Weights of a small masked image model: encoder arch vit.
Rows from block 9 of the encoder, named by matrix and row number. Rows with one number belong to one neuron. Each number is 200 + 20 x the weight over its row's rms, rounded and kept within 0 to 999. All counts start at 0. After the name is the row's rms in percent of the matrix's.
# gate: MLP gate (encoder.blocks.9.mlp.gate.weight, 1024x384), inputs 128-255
# fc1: MLP up (encoder.blocks.9.mlp.fc1.weight, 1024x384), inputs 128-255
# fc2: MLP down (encoder.blocks.9.mlp.fc2.weight, 384x1024, transposed), outputs 128-255
gate.683,099,179,218,209,190,210,218,175,204,178,193,191,196,189,172,170,196,193,165,202,209,191,243,184,189,230,228,206,190,222,189,190,178,184,163,207,231,226,178,209,197,206,201,206,203,143,200,175,245,214,205,189,235,216,172,182,225,197,184,196,224,173,183,202,227,198,225,204,162,201,181,189,224,239,224,241,218,202,225,216,211,220,160,164,184,205,208,207,186,208,188,214,186,192,190,191,228,216,185,206,225,218,198,169,210,216,180,215,212,196,199,160,207,205,196,196,191,206,233,204,218,203,248,220,194,207,186,204,234
fc1.683,088,248,191,200,249,195,173,194,211,210,199,227,213,192,213,190,199,185,228,195,209,169,204,187,177,180,201,209,195,174,224,199,205,210,185,228,218,237,226,212,162,198,199,230,198,182,187,193,204,160,174,242,224,212,192,176,228,212,210,230,230,227,197,188,219,204,175,213,209,218,213,154,176,218,198,243,205,188,157,216,220,212,190,198,216,196,170,207,190,230,204,201,194,174,218,243,216,195,210,168,185,176,161,214,201,185,175,260,182,178,195,165,198,209,188,186,199,174,202,219,200,201,177,189,209,198,202,210,191
fc2.683,087,247,226,216,214,196,181,188,211,196,228,221,209,197,187,184,220,175,183,176,187,185,245,204,199,185,216,224,209,179,214,193,207,196,179,248,203,181,213,204,180,210,203,226,204,189,186,202,227,199,193,224,237,205,211,215,227,203,192,204,214,167,201,217,178,175,209,207,204,193,196,187,184,251,205,222,195,217,227,187,197,187,172,215,225,175,182,194,198,171,212,204,172,176,214,241,209,181,165,219,199,197,168,184,177,170,198,197,187,180,207,175,227,178,192,182,193,198,186,204,237,213,223,234,197,199,216,189,192
gate.684,056,219,205,235,200,208,205,206,206,207,206,209,217,172,213,235,214,215,217,167,199,215,165,156,210,232,188,198,226,206,199,173,227,187,224,208,181,150,204,200,198,156,214,185,234,180,221,198,186,187,192,225,212,207,181,184,201,213,202,208,175,160,146,232,180,173,210,188,226,200,191,165,235,197,227,186,219,207,208,227,192,216,179,184,186,207,209,197,203,192,157,197,202,204,224,164,201,173,185,170,211,222,208,237,176,179,189,207,220,208,208,205,211,197,206,205,196,214,185,203,191,235,202,217,216,177,208,232,225
fc1.684,066,201,197,208,197,232,184,212,180,194,195,206,194,184,170,227,227,187,221,210,211,193,178,214,177,228,178,205,198,223,187,165,201,185,246,199,158,178,174,232,215,212,178,187,194,199,208,220,232,208,184,205,183,211,206,192,189,183,187,199,226,176,210,236,184,164,210,185,191,209,182,189,245,228,199,184,210,217,235,234,224,213,200,216,196,180,213,203,198,182,186,190,215,237,211,186,204,187,210,197,224,231,169,187,184,214,223,196,201,184,217,195,225,244,205,186,204,201,214,213,201,186,222,212,206,198,177,192,213
fc2.684,076,203,183,201,209,218,180,186,212,198,223,198,203,183,185,223,184,191,222,191,197,187,170,187,145,191,179,195,197,219,164,187,245,195,226,203,184,200,181,230,191,190,173,185,229,174,196,206,224,188,178,214,209,198,219,186,188,194,192,200,218,184,227,227,164,199,199,198,230,216,193,191,236,211,213,189,199,194,225,217,216,213,183,183,183,216,182,191,199,172,189,219,204,235,228,202,190,189,217,163,219,221,218,211,175,214,224,211,195,199,213,199,215,231,205,207,190,212,218,218,199,216,188,194,218,160,174,209,209
gate.685,108,210,194,204,168,224,196,210,195,235,209,208,199,199,211,166,190,177,167,195,187,232,236,218,255,247,210,202,192,206,198,201,180,196,173,200,193,232,198,210,191,196,185,204,244,222,222,147,192,144,201,181,169,219,174,210,183,203,169,214,193,204,208,179,183,216,201,220,232,197,207,196,194,184,170,213,207,201,174,189,218,192,180,194,222,171,143,219,205,179,228,174,215,215,199,227,205,215,211,213,225,217,207,200,184,205,203,147,236,146,211,199,186,200,177,200,187,180,211,200,193,172,182,207,227,195,171,183,198
fc1.685,114,207,202,224,187,222,211,215,192,192,187,195,180,162,174,177,180,232,239,213,201,204,180,189,206,209,168,200,231,214,235,204,231,185,231,177,195,176,184,225,202,220,198,201,190,236,228,209,174,196,231,224,237,212,153,177,202,202,223,205,224,176,217,232,180,229,181,210,188,187,162,200,216,184,234,189,209,194,219,215,208,167,238,211,183,135,195,203,220,173,183,207,179,215,202,185,191,185,201,195,166,202,214,200,202,165,196,228,205,180,214,222,207,201,203,219,155,207,216,190,226,220,206,230,218,193,209,184,211
fc2.685,106,225,188,211,166,186,203,222,199,223,209,192,222,159,187,168,173,225,210,222,198,235,185,218,198,203,203,192,208,199,201,195,216,206,227,178,186,217,192,220,169,238,168,201,193,231,211,202,158,185,224,206,222,187,160,187,206,199,247,216,197,209,231,213,188,231,200,201,208,195,167,202,231,177,217,182,188,184,209,205,208,173,227,231,181,134,174,218,240,196,191,213,173,217,181,160,197,223,235,184,188,204,207,208,214,164,204,216,209,172,207,225,225,228,185,197,179,200,203,208,233,224,201,205,210,203,220,204,185
gate.686,112,181,185,166,212,209,209,191,236,196,202,180,198,221,218,205,204,250,222,213,184,196,184,217,199,199,214,203,209,201,217,200,244,230,181,195,233,173,187,189,196,214,168,206,174,192,184,227,194,223,151,195,183,191,209,206,166,164,190,193,209,176,212,187,200,180,199,186,211,203,243,243,217,202,216,207,192,193,175,171,195,214,211,162,199,164,176,206,198,200,237,185,205,156,178,150,224,185,206,194,220,218,179,208,218,212,183,229,227,205,208,172,213,172,188,228,224,190,150,205,181,191,214,188,192,201,210,210,176
fc1.686,128,186,223,208,199,207,189,177,194,237,198,181,228,230,204,186,186,213,190,217,204,208,172,205,197,196,190,204,223,207,189,204,223,160,198,209,215,171,190,212,191,201,155,194,214,199,159,200,210,198,195,226,213,151,177,214,186,186,218,194,178,185,188,207,191,203,231,178,227,197,200,186,227,181,186,219,214,191,188,160,200,226,232,177,201,183,188,219,205,188,212,189,231,151,173,153,206,191,208,181,204,200,158,208,193,256,181,249,212,203,234,203,195,171,186,176,197,163,163,197,199,215,182,183,193,244,234,215,204
fc2.686,118,192,223,214,205,201,194,213,206,252,199,159,232,219,198,188,188,223,184,189,194,186,169,198,207,165,184,174,206,196,169,201,215,176,208,183,228,194,199,180,206,218,167,192,226,211,155,193,180,182,186,241,211,165,180,211,185,200,217,191,210,183,200,221,180,203,231,183,233,183,191,177,204,184,197,229,232,185,214,179,219,198,212,206,227,187,175,215,195,227,193,191,203,141,145,181,155,183,203,181,218,198,165,208,185,186,222,255,203,201,211,216,143,194,195,192,216,173,179,174,176,228,178,151,196,269,209,191,233
gate.687,111,195,195,214,195,183,216,178,196,220,227,169,219,197,236,175,197,238,213,192,186,161,169,189,190,218,220,194,230,194,199,205,202,181,178,170,207,205,211,190,211,189,186,217,187,224,173,174,205,192,191,176,187,196,199,203,184,182,235,218,184,147,218,162,209,182,197,169,219,235,169,216,163,157,215,236,230,208,182,183,188,212,193,198,221,190,225,209,205,188,169,192,178,221,208,209,206,201,242,212,174,196,216,229,191,217,164,217,188,197,211,248,175,183,196,201,210,197,185,175,174,184,199,212,194,224,198,218,214
fc1.687,098,173,151,190,218,178,187,266,229,218,209,213,192,203,205,191,177,211,161,228,202,217,214,204,233,220,208,221,173,217,211,214,213,195,228,231,202,212,181,176,213,216,176,166,229,200,190,213,225,211,195,219,185,221,219,216,193,178,168,216,182,185,194,216,183,185,235,214,184,200,212,168,208,226,153,233,181,204,227,233,243,208,234,177,206,207,150,177,157,214,183,198,201,179,173,176,197,146,187,186,200,207,204,200,205,178,206,230,207,202,203,165,224,181,197,214,183,199,204,230,200,231,192,198,160,199,193,200,207
fc2.687,101,179,180,195,225,165,183,194,222,206,203,194,192,217,193,202,164,188,186,241,185,203,193,173,203,214,191,201,212,216,194,178,211,169,217,204,210,200,210,181,188,226,162,208,226,196,167,209,252,181,205,198,220,211,187,209,199,200,168,204,186,197,191,206,208,199,186,153,205,246,215,184,176,191,154,243,206,230,191,201,247,214,190,185,189,197,186,172,182,195,176,193,175,195,185,179,202,168,217,171,162,237,228,213,194,203,218,228,190,191,192,164,217,166,187,188,212,203,192,222,224,217,178,231,210,200,196,217,209
gate.688,058,194,199,211,207,179,216,182,185,208,224,187,224,191,215,186,169,179,170,198,237,180,177,208,205,156,172,186,216,237,244,235,168,205,187,164,219,203,198,236,190,204,163,245,193,194,188,227,214,201,188,191,150,216,200,195,176,176,172,194,156,183,208,210,164,216,166,190,186,187,211,215,219,185,198,194,207,210,239,188,186,241,196,187,179,205,181,208,188,181,180,210,176,201,190,178,192,231,194,204,206,174,189,173,201,192,195,147,153,209,180,201,219,202,186,150,205,208,185,171,194,210,182,171,195,224,216,186,189
fc1.688,088,200,214,221,210,179,182,177,202,206,210,241,187,236,212,211,193,205,215,204,209,177,184,189,196,197,199,220,200,204,192,215,210,201,175,227,224,220,203,216,174,166,213,193,196,171,230,178,199,166,206,204,189,197,167,217,212,188,254,185,222,202,197,239,157,211,188,212,213,228,170,186,185,213,200,213,207,183,208,205,179,221,227,184,206,214,199,201,212,203,224,221,239,186,159,196,179,198,194,189,204,193,176,237,207,226,184,242,197,150,215,206,187,221,192,215,217,166,213,202,178,178,186,207,204,207,185,214,175
fc2.688,089,183,228,215,220,182,166,194,214,188,200,230,180,229,234,178,199,217,202,195,222,176,205,213,198,210,223,243,199,209,199,216,209,190,184,193,204,229,177,196,185,177,217,200,196,186,225,219,227,170,199,202,171,199,153,216,217,178,253,180,226,195,173,249,174,176,194,189,197,219,174,196,215,198,204,214,204,178,222,194,163,210,229,186,210,200,217,199,195,176,205,213,210,218,156,189,171,187,188,205,184,215,171,218,214,209,177,222,211,158,220,213,212,221,214,211,184,189,213,186,189,184,216,221,206,199,207,216,186
gate.689,137,213,207,172,200,196,211,163,205,214,182,220,184,228,173,175,213,179,197,210,193,162,191,205,170,215,194,191,219,178,233,221,203,194,204,223,192,184,218,219,218,171,220,188,207,202,172,223,226,183,218,144,211,159,191,172,206,201,194,222,234,210,205,213,190,177,166,180,214,183,195,168,216,213,168,192,248,187,223,190,209,181,206,216,220,197,178,170,222,227,173,213,192,191,181,135,203,199,219,212,211,151,219,185,194,158,212,201,179,196,238,182,193,221,208,206,237,192,215,166,228,228,172,221,229,217,195,199,146
fc1.689,164,213,200,165,199,200,211,181,220,202,196,206,160,219,200,194,230,183,200,218,213,186,187,204,153,221,221,183,205,157,239,184,209,189,214,221,200,193,211,224,206,188,215,189,177,190,198,207,209,209,212,187,207,142,197,192,206,201,164,204,216,223,195,218,182,181,184,201,218,192,213,189,210,222,200,167,180,154,198,193,192,230,246,200,193,172,186,195,200,218,167,222,206,193,184,179,189,205,202,190,215,168,174,178,202,181,212,187,191,191,196,203,180,204,187,221,222,216,209,185,226,220,204,215,201,208,206,210,164
fc2.689,127,194,169,202,198,211,243,222,187,211,190,168,220,198,168,210,204,181,209,218,205,180,183,194,183,218,204,179,193,198,226,189,185,208,186,191,181,218,209,210,209,175,198,206,225,211,141,187,202,226,195,196,210,191,181,176,216,211,160,208,200,198,185,182,164,178,203,224,235,204,224,201,189,216,181,210,227,183,195,204,210,188,231,206,207,227,209,232,218,197,198,178,226,229,186,193,187,217,226,168,236,225,170,208,199,209,199,156,205,202,182,191,177,186,215,205,222,234,208,257,227,217,153,199,196,205,186,234,214
gate.690,103,191,206,206,184,191,191,223,186,141,195,194,221,223,195,185,223,201,187,202,199,212,165,217,198,188,175,171,188,190,237,222,179,221,207,188,232,201,184,197,196,252,206,182,245,165,239,191,193,177,227,183,189,219,192,213,164,216,193,195,202,176,200,175,230,169,230,177,162,224,206,216,239,212,193,210,203,202,204,189,182,196,202,215,226,204,200,193,229,182,234,193,231,212,211,166,203,195,210,193,182,218,250,204,210,203,211,216,200,215,181,236,177,186,213,237,230,179,215,211,204,181,208,174,209,161,207,207,197
fc1.690,089,223,195,184,176,220,200,200,199,177,177,193,213,172,193,199,173,215,240,194,245,198,195,185,235,210,195,202,185,203,214,192,206,183,211,210,165,225,201,223,178,192,218,149,201,195,203,222,227,218,195,208,225,210,235,179,179,222,187,185,195,228,189,213,180,245,196,207,207,191,189,175,191,196,170,198,210,190,175,219,225,200,203,190,212,211,206,170,171,213,200,204,219,188,209,194,224,207,218,208,199,191,228,215,183,203,175,209,177,225,174,174,197,187,169,190,201,185,191,148,213,196,211,183,186,215,199,232,184
fc2.690,090,219,204,200,213,214,175,214,177,189,187,226,247,214,159,178,180,209,209,173,212,222,190,212,201,191,174,209,220,204,192,221,188,179,206,190,191,191,200,208,204,210,207,158,194,214,195,200,223,200,196,182,211,179,235,188,171,208,158,185,193,226,160,228,213,213,235,175,170,182,184,192,195,219,165,193,198,208,191,218,204,176,197,237,246,196,176,181,171,216,214,186,228,173,215,197,198,197,178,238,186,213,212,206,193,164,181,213,216,207,185,194,192,176,206,219,193,217,192,147,219,210,198,222,194,181,198,211,192
gate.691,049,179,195,183,176,176,211,206,195,209,202,215,241,205,164,175,192,238,200,186,170,218,214,184,160,170,190,215,211,229,205,204,196,185,226,205,205,183,164,209,229,177,199,169,189,208,168,218,215,163,186,151,217,199,169,198,171,194,237,194,216,213,238,189,186,202,195,206,165,203,170,160,174,187,205,206,193,211,236,207,206,176,221,182,227,171,189,217,204,167,181,177,206,190,236,196,184,210,191,191,216,232,171,186,234,208,195,202,215,185,243,188,207,174,166,214,216,229,192,225,179,150,191,181,200,219,209,188,202
fc1.691,065,221,224,235,216,200,230,189,192,208,195,214,179,208,155,223,182,215,210,251,215,201,196,212,187,200,205,210,182,165,183,213,213,197,215,213,197,178,199,183,175,221,222,206,209,204,239,171,213,248,197,226,179,200,238,216,216,203,212,209,181,225,217,210,206,223,200,244,205,217,217,209,210,224,229,223,186,196,227,247,190,204,204,210,219,214,215,191,227,214,209,208,232,212,203,178,197,207,161,196,186,198,212,210,243,229,221,203,189,200,206,221,203,209,211,224,200,191,229,187,189,234,219,192,205,188,204,219,242
fc2.691,064,236,226,223,232,220,219,194,181,223,180,207,142,192,169,220,203,188,208,238,225,198,214,207,204,227,186,189,188,187,171,200,210,204,210,188,205,175,218,179,193,199,208,194,210,210,247,200,199,241,204,232,181,203,240,214,204,230,192,214,197,215,205,175,212,217,193,230,205,222,207,211,204,237,224,208,179,174,212,250,176,215,182,217,209,218,213,204,213,216,211,198,203,219,177,167,196,182,175,216,193,178,226,236,238,207,195,215,191,212,200,182,207,212,204,221,214,184,233,205,184,246,240,242,204,184,188,234,231
gate.692,153,227,179,205,216,190,220,222,216,193,158,265,206,216,193,224,151,239,205,200,227,212,192,188,230,190,205,193,191,170,204,162,178,208,192,238,174,186,192,192,201,203,192,240,176,214,209,186,206,232,185,243,198,217,191,168,154,196,190,199,191,188,207,263,202,205,203,212,184,206,196,205,197,206,209,226,193,234,170,206,226,231,180,198,184,199,202,180,193,187,183,183,205,183,182,214,236,222,164,176,214,229,220,222,202,212,167,219,192,198,239,190,194,197,203,189,214,182,177,200,187,187,197,201,189,213,205,198,164
fc1.692,139,200,173,204,190,219,188,170,230,217,219,174,175,205,191,215,204,194,211,192,204,195,227,231,175,193,180,184,182,194,199,169,205,185,204,212,190,171,205,200,183,178,182,192,212,190,195,229,231,201,220,206,211,190,200,205,207,168,209,200,205,151,201,181,175,185,225,207,181,235,184,193,188,180,236,217,219,178,193,187,194,223,247,185,222,194,214,194,217,225,209,203,191,199,187,184,198,206,204,192,191,218,178,211,192,228,202,212,207,176,225,210,227,196,186,211,188,203,223,183,174,223,193,166,184,187,210,214,270
fc2.692,139,200,203,167,186,192,204,170,216,209,209,181,212,155,202,135,197,196,195,210,193,234,228,207,206,160,204,183,211,222,191,219,221,214,214,212,216,193,204,232,198,192,161,159,218,171,143,228,210,219,218,227,229,179,226,209,210,179,215,196,215,170,214,162,177,236,184,190,216,210,157,199,181,207,224,205,169,190,214,213,192,203,242,189,220,186,203,180,204,226,210,201,200,178,197,197,189,187,216,194,175,185,178,178,210,222,193,228,213,206,208,214,196,196,200,207,180,176,196,205,188,226,206,189,199,198,181,209,199
gate.693,095,184,207,184,192,202,258,193,204,234,189,209,183,220,194,201,156,233,216,185,170,181,160,187,155,178,183,238,257,235,191,210,194,227,188,198,220,207,177,214,157,180,224,191,229,220,184,234,226,214,212,211,178,201,178,193,206,219,198,198,220,205,265,188,180,215,204,187,193,177,164,166,251,200,220,176,211,204,202,230,213,198,249,184,218,217,213,196,204,197,221,228,200,194,235,204,183,219,200,205,139,180,175,191,186,183,194,200,189,233,241,213,203,209,171,206,221,176,192,228,177,201,207,175,184,217,213,211,173
fc1.693,102,175,247,220,202,208,200,253,160,226,209,179,191,190,210,184,215,208,214,210,205,224,235,225,229,209,211,190,171,188,197,184,219,200,195,186,246,187,241,193,213,212,199,160,150,186,178,206,185,198,196,195,198,214,208,202,164,171,214,206,201,224,200,197,197,218,178,224,205,217,215,205,185,197,193,174,196,185,195,180,206,223,174,209,194,212,186,188,181,225,197,187,220,256,137,213,207,186,227,197,187,219,205,190,187,213,215,205,228,196,190,214,212,201,224,188,227,207,235,207,204,248,209,172,204,218,208,211,215
fc2.693,103,163,228,216,208,223,214,221,140,216,182,181,183,182,197,184,197,243,208,198,185,191,223,238,201,237,211,209,225,202,217,192,218,214,185,199,220,229,210,204,226,219,217,170,192,183,201,199,230,185,233,196,205,197,197,195,194,204,192,204,192,215,217,174,208,212,212,192,209,192,213,209,225,188,205,188,205,201,205,174,201,214,174,193,218,221,203,182,179,198,194,187,202,223,177,192,199,195,242,205,173,226,168,195,194,172,208,187,195,184,208,207,230,203,197,186,231,202,245,215,202,209,212,207,190,197,223,214,209
gate.694,075,210,219,217,198,206,182,212,204,210,204,198,219,185,172,197,154,220,243,186,205,173,216,195,216,207,208,202,223,199,216,215,223,214,197,212,217,194,192,218,196,200,187,197,211,254,194,216,199,198,214,178,219,205,197,195,177,185,203,179,185,201,183,237,171,199,196,152,212,167,215,158,222,205,189,210,224,187,201,201,199,208,202,186,214,235,173,204,168,185,179,195,200,202,205,249,207,174,193,169,228,185,221,219,196,173,204,185,210,205,207,227,216,203,239,187,210,210,234,181,221,171,224,225,221,201,202,179,213
fc1.694,083,206,221,194,214,205,205,204,180,206,184,197,189,201,190,220,212,197,195,175,177,212,197,201,185,206,204,199,196,216,206,200,173,204,214,200,214,190,188,191,200,227,205,180,202,205,182,211,215,215,199,219,219,221,185,189,219,161,221,196,191,171,180,217,214,178,244,171,198,213,216,155,189,237,206,179,229,231,221,209,183,225,139,193,210,186,187,225,224,201,191,189,173,193,211,203,200,227,155,190,190,214,195,200,172,225,196,168,218,199,207,210,183,229,173,203,209,223,186,208,185,199,226,188,177,190,207,185,207
fc2.694,089,202,233,207,198,195,181,202,193,227,190,183,233,192,196,197,182,197,203,213,187,200,188,205,191,166,180,204,200,203,195,200,159,189,228,214,239,201,233,209,202,203,198,187,198,200,178,210,212,183,206,220,218,205,210,194,214,190,232,181,191,179,203,205,167,201,244,192,182,216,226,182,197,233,189,189,224,201,200,206,187,210,161,181,185,226,170,213,231,227,190,217,176,194,230,220,213,220,187,199,177,211,186,222,196,205,212,174,209,227,211,218,189,237,184,208,206,235,191,173,215,204,195,159,190,184,193,190,201
gate.695,124,214,229,182,208,214,177,218,175,218,175,183,199,203,196,176,204,192,214,211,228,197,186,196,153,199,172,182,217,229,251,183,194,187,208,166,208,189,205,201,203,198,199,223,213,192,183,197,209,209,181,187,219,201,213,199,198,194,195,201,216,176,225,188,191,201,209,214,215,219,209,180,193,215,238,202,178,218,207,194,243,212,178,241,213,212,163,195,221,162,179,213,207,206,233,224,188,231,191,198,180,200,207,182,217,219,198,190,217,181,185,229,180,181,174,177,177,170,155,204,207,167,192,201,194,207,213,216,186
fc1.695,109,168,231,208,194,197,166,189,187,221,188,188,201,191,173,213,197,200,204,177,196,157,215,186,166,194,184,165,188,219,221,168,223,185,186,166,227,219,203,233,201,208,175,196,220,165,201,213,160,158,217,180,207,195,220,199,198,234,210,171,184,181,239,177,223,175,194,243,224,183,192,168,191,234,226,190,190,217,192,223,206,189,186,210,196,222,132,203,221,164,193,235,201,228,191,199,221,229,211,182,212,186,187,159,210,190,219,204,210,171,189,212,161,202,204,192,219,164,211,220,212,184,172,206,220,234,193,228,197
fc2.695,120,201,208,200,180,177,171,168,182,177,169,216,212,210,170,194,180,203,210,190,203,187,239,195,166,165,172,181,162,200,186,174,218,172,181,173,235,182,211,188,194,220,203,195,177,153,194,200,150,176,212,198,183,201,211,212,214,223,208,186,175,167,217,180,217,188,188,212,215,211,157,165,208,196,197,208,219,219,208,197,230,187,183,205,225,218,169,197,191,144,209,246,226,216,193,232,215,175,189,255,204,206,173,214,209,212,217,209,190,170,216,214,186,203,207,201,217,148,166,192,194,217,200,200,202,230,209,202,188
gate.696,112,203,215,247,179,210,168,228,183,195,218,196,178,173,204,197,186,194,195,213,206,188,221,197,212,224,208,227,195,222,207,236,216,217,223,238,231,183,186,195,217,191,191,238,206,171,192,196,180,230,202,194,213,188,185,200,190,189,216,183,212,236,198,234,215,216,193,179,217,237,192,196,183,206,215,267,206,223,206,178,218,191,173,187,198,199,197,169,208,216,219,181,197,206,183,243,195,183,185,208,214,196,214,220,155,196,185,237,215,200,173,190,167,198,208,192,222,220,221,177,218,213,205,187,190,200,212,228,174
fc1.696,083,197,196,189,213,197,162,176,185,178,237,225,171,188,187,188,222,177,192,215,224,234,202,185,184,172,182,215,194,205,197,223,240,215,181,189,231,243,217,191,176,190,190,235,170,132,215,179,180,176,178,199,198,161,228,177,205,227,233,186,234,174,198,172,193,204,186,253,163,219,196,169,173,214,186,226,206,196,192,185,237,201,176,182,185,219,177,167,211,225,202,167,213,193,218,194,190,202,186,193,166,225,205,161,228,220,215,215,195,218,218,168,183,199,161,137,198,213,189,207,203,225,210,181,228,186,197,213,207
fc2.696,105,169,218,232,194,202,158,185,192,182,262,203,163,192,177,172,213,188,192,190,223,225,230,193,207,222,203,210,211,224,196,207,211,187,198,236,207,192,186,223,223,187,188,187,177,188,196,212,206,191,190,216,171,173,212,179,234,209,177,169,215,190,189,230,225,197,204,217,174,213,196,222,188,237,209,251,208,196,220,171,209,189,165,229,186,185,198,178,206,232,199,169,212,207,197,199,173,222,184,246,169,251,209,176,199,193,166,209,159,185,184,174,193,208,183,171,180,212,173,190,208,226,198,212,211,191,204,238,195
gate.697,091,193,151,165,235,192,186,216,214,134,188,179,203,188,206,221,204,196,216,224,177,203,202,226,197,161,177,219,210,204,239,191,164,182,192,187,237,182,234,197,194,188,239,206,194,192,187,198,216,181,191,243,209,169,201,176,187,201,195,195,203,203,208,193,215,214,201,181,217,192,203,226,251,204,209,170,197,189,204,207,185,203,229,256,181,202,172,194,168,184,234,195,184,197,241,208,218,178,234,221,173,210,193,218,153,205,216,194,179,177,165,149,212,182,221,177,194,197,173,175,200,202,247,233,191,185,225,171,188
fc1.697,102,170,210,170,211,207,190,243,233,206,188,185,214,183,215,203,199,172,206,210,216,202,212,179,188,213,196,215,210,224,164,184,210,191,193,196,208,162,205,208,203,204,245,212,204,205,204,220,170,196,217,213,214,220,191,214,217,194,175,190,195,210,218,200,221,205,233,200,190,200,210,186,193,177,187,221,197,199,189,219,166,213,230,189,237,207,220,225,207,183,214,204,202,177,214,213,214,161,226,213,184,203,202,228,189,146,207,207,210,188,202,179,208,197,211,189,202,186,135,177,181,164,213,184,218,187,204,195,182
fc2.697,102,174,229,175,194,193,198,214,203,214,190,191,208,189,220,180,207,180,210,217,226,184,222,181,198,220,186,209,210,210,166,170,228,212,205,187,180,203,198,248,189,201,213,153,184,219,203,219,164,192,199,191,205,232,228,214,210,205,176,187,201,228,230,211,189,212,201,198,171,228,202,178,139,172,215,229,205,181,208,221,193,195,177,188,214,229,207,232,217,200,172,211,188,208,213,222,212,209,235,195,205,189,207,219,218,180,217,208,191,206,246,213,227,191,217,193,188,184,175,184,176,173,185,150,242,231,169,224,179
gate.698,108,225,168,227,198,204,184,206,195,182,210,204,217,198,210,218,170,162,187,234,208,146,231,198,197,196,195,197,150,191,237,206,208,208,236,224,212,198,235,206,193,178,234,198,203,193,243,211,222,243,216,157,203,217,175,180,233,212,212,193,219,214,211,205,192,186,229,215,198,216,235,216,185,224,199,208,205,240,216,182,202,197,209,199,189,188,171,206,204,199,205,202,219,178,208,216,171,220,196,210,236,201,178,192,195,184,198,211,207,160,212,153,174,164,175,222,214,204,209,193,202,234,184,219,220,190,202,157,205
fc1.698,072,209,178,204,179,199,187,219,174,178,176,185,206,176,203,249,222,178,187,214,188,173,221,195,219,212,215,180,161,191,195,194,187,194,193,226,203,227,189,200,228,205,189,190,185,229,185,168,191,214,198,191,191,206,190,237,223,194,243,200,189,212,212,201,210,214,232,210,152,214,249,212,177,196,189,208,239,203,163,194,191,196,212,172,194,215,181,186,207,227,174,161,211,187,254,212,170,181,224,193,241,209,211,187,183,203,169,196,218,231,221,208,205,199,219,188,220,186,210,204,197,184,198,202,228,208,191,189,181
fc2.698,105,186,205,212,214,184,181,227,176,176,199,216,189,201,193,225,209,205,216,178,209,190,221,183,216,178,179,173,191,195,230,174,183,212,196,238,229,204,184,184,241,195,199,214,177,232,196,194,222,204,202,206,177,203,193,193,212,179,216,204,217,213,185,204,205,166,254,206,178,199,217,220,208,226,192,173,200,186,194,201,206,184,209,188,202,229,184,180,220,191,221,165,197,197,196,243,175,159,188,237,226,268,146,194,202,208,177,222,200,200,197,170,205,161,222,210,193,174,216,209,171,189,229,217,203,215,202,195,215
gate.699,070,165,205,223,185,216,172,191,225,205,185,169,172,209,205,205,186,189,176,231,188,201,196,191,229,231,200,213,224,184,200,194,189,187,207,218,207,202,184,211,208,205,187,232,176,228,220,242,200,203,186,215,196,219,222,197,189,188,242,220,197,207,167,166,242,201,167,224,171,176,212,181,190,213,172,192,222,200,217,194,208,190,172,221,238,178,248,176,185,208,229,188,184,182,213,210,203,192,214,202,178,199,191,212,211,237,170,205,231,175,190,219,176,166,183,176,219,190,162,197,228,216,231,209,173,222,212,160,193
fc1.699,082,203,213,224,219,202,202,201,193,190,201,221,237,200,193,187,194,217,230,208,218,236,188,176,194,183,205,184,192,188,205,169,184,206,224,181,228,212,220,209,181,161,226,165,191,207,190,167,182,200,202,171,178,166,194,221,214,182,214,217,194,188,197,216,170,201,201,189,194,220,195,237,188,221,230,192,174,216,214,220,224,199,207,186,205,218,203,207,220,201,180,232,177,256,170,189,229,235,237,182,210,202,220,171,202,217,217,201,158,217,195,209,220,199,232,241,170,204,216,222,181,188,232,184,209,194,192,206,199
fc2.699,072,193,190,232,217,207,207,198,181,180,197,246,232,223,209,168,220,171,222,217,168,229,170,213,194,207,167,221,210,188,210,192,171,222,202,162,220,190,193,195,173,179,194,170,186,229,188,190,214,217,196,179,176,182,203,233,191,158,210,235,198,215,164,239,194,186,214,197,203,191,227,213,168,204,210,185,172,197,202,217,219,215,194,201,233,217,213,203,212,197,188,197,195,249,178,208,220,205,189,229,222,200,203,206,219,184,176,204,168,199,179,211,232,207,255,232,134,187,189,237,219,187,209,209,175,187,185,200,175
gate.700,100,181,209,203,202,217,199,177,204,206,232,219,178,193,196,191,200,183,193,170,180,210,221,186,200,203,214,214,183,185,183,176,201,222,228,214,155,190,182,204,168,207,172,185,229,158,207,234,187,197,215,189,183,203,177,194,182,199,195,191,183,210,183,204,189,184,209,184,186,235,186,214,216,196,202,214,232,217,217,206,202,211,177,226,187,200,230,198,177,142,187,232,217,197,195,224,204,188,215,209,212,210,210,167,187,240,219,168,215,173,197,209,218,162,186,190,181,232,204,200,204,171,210,219,222,195,219,192,208
fc1.700,065,197,221,185,199,171,219,204,173,183,182,212,173,187,202,170,204,159,201,224,211,168,173,210,205,218,213,191,204,193,187,200,197,181,203,194,191,150,225,139,224,210,183,196,159,208,187,198,209,217,200,180,208,215,223,223,249,206,178,186,187,197,170,226,236,171,172,187,173,214,210,186,179,201,182,207,205,205,161,209,203,163,224,204,190,164,235,199,204,205,176,190,191,225,191,165,203,181,192,188,183,208,192,192,222,206,177,201,206,165,206,200,199,202,169,174,204,204,198,193,236,205,213,197,231,224,198,216,221
fc2.700,096,203,199,180,202,164,189,171,175,200,204,177,206,154,219,200,202,196,190,235,206,219,196,199,186,184,194,163,184,186,188,209,186,192,177,231,226,222,190,171,220,186,188,190,170,249,165,195,179,206,179,199,205,208,206,209,239,198,196,202,215,207,201,185,223,213,205,175,191,203,178,174,200,199,195,181,197,185,201,223,196,186,183,194,151,201,201,186,207,220,197,201,202,224,203,192,211,172,212,167,184,223,198,227,211,175,188,237,218,206,209,177,179,220,183,177,224,224,229,213,189,172,211,189,194,156,200,228,194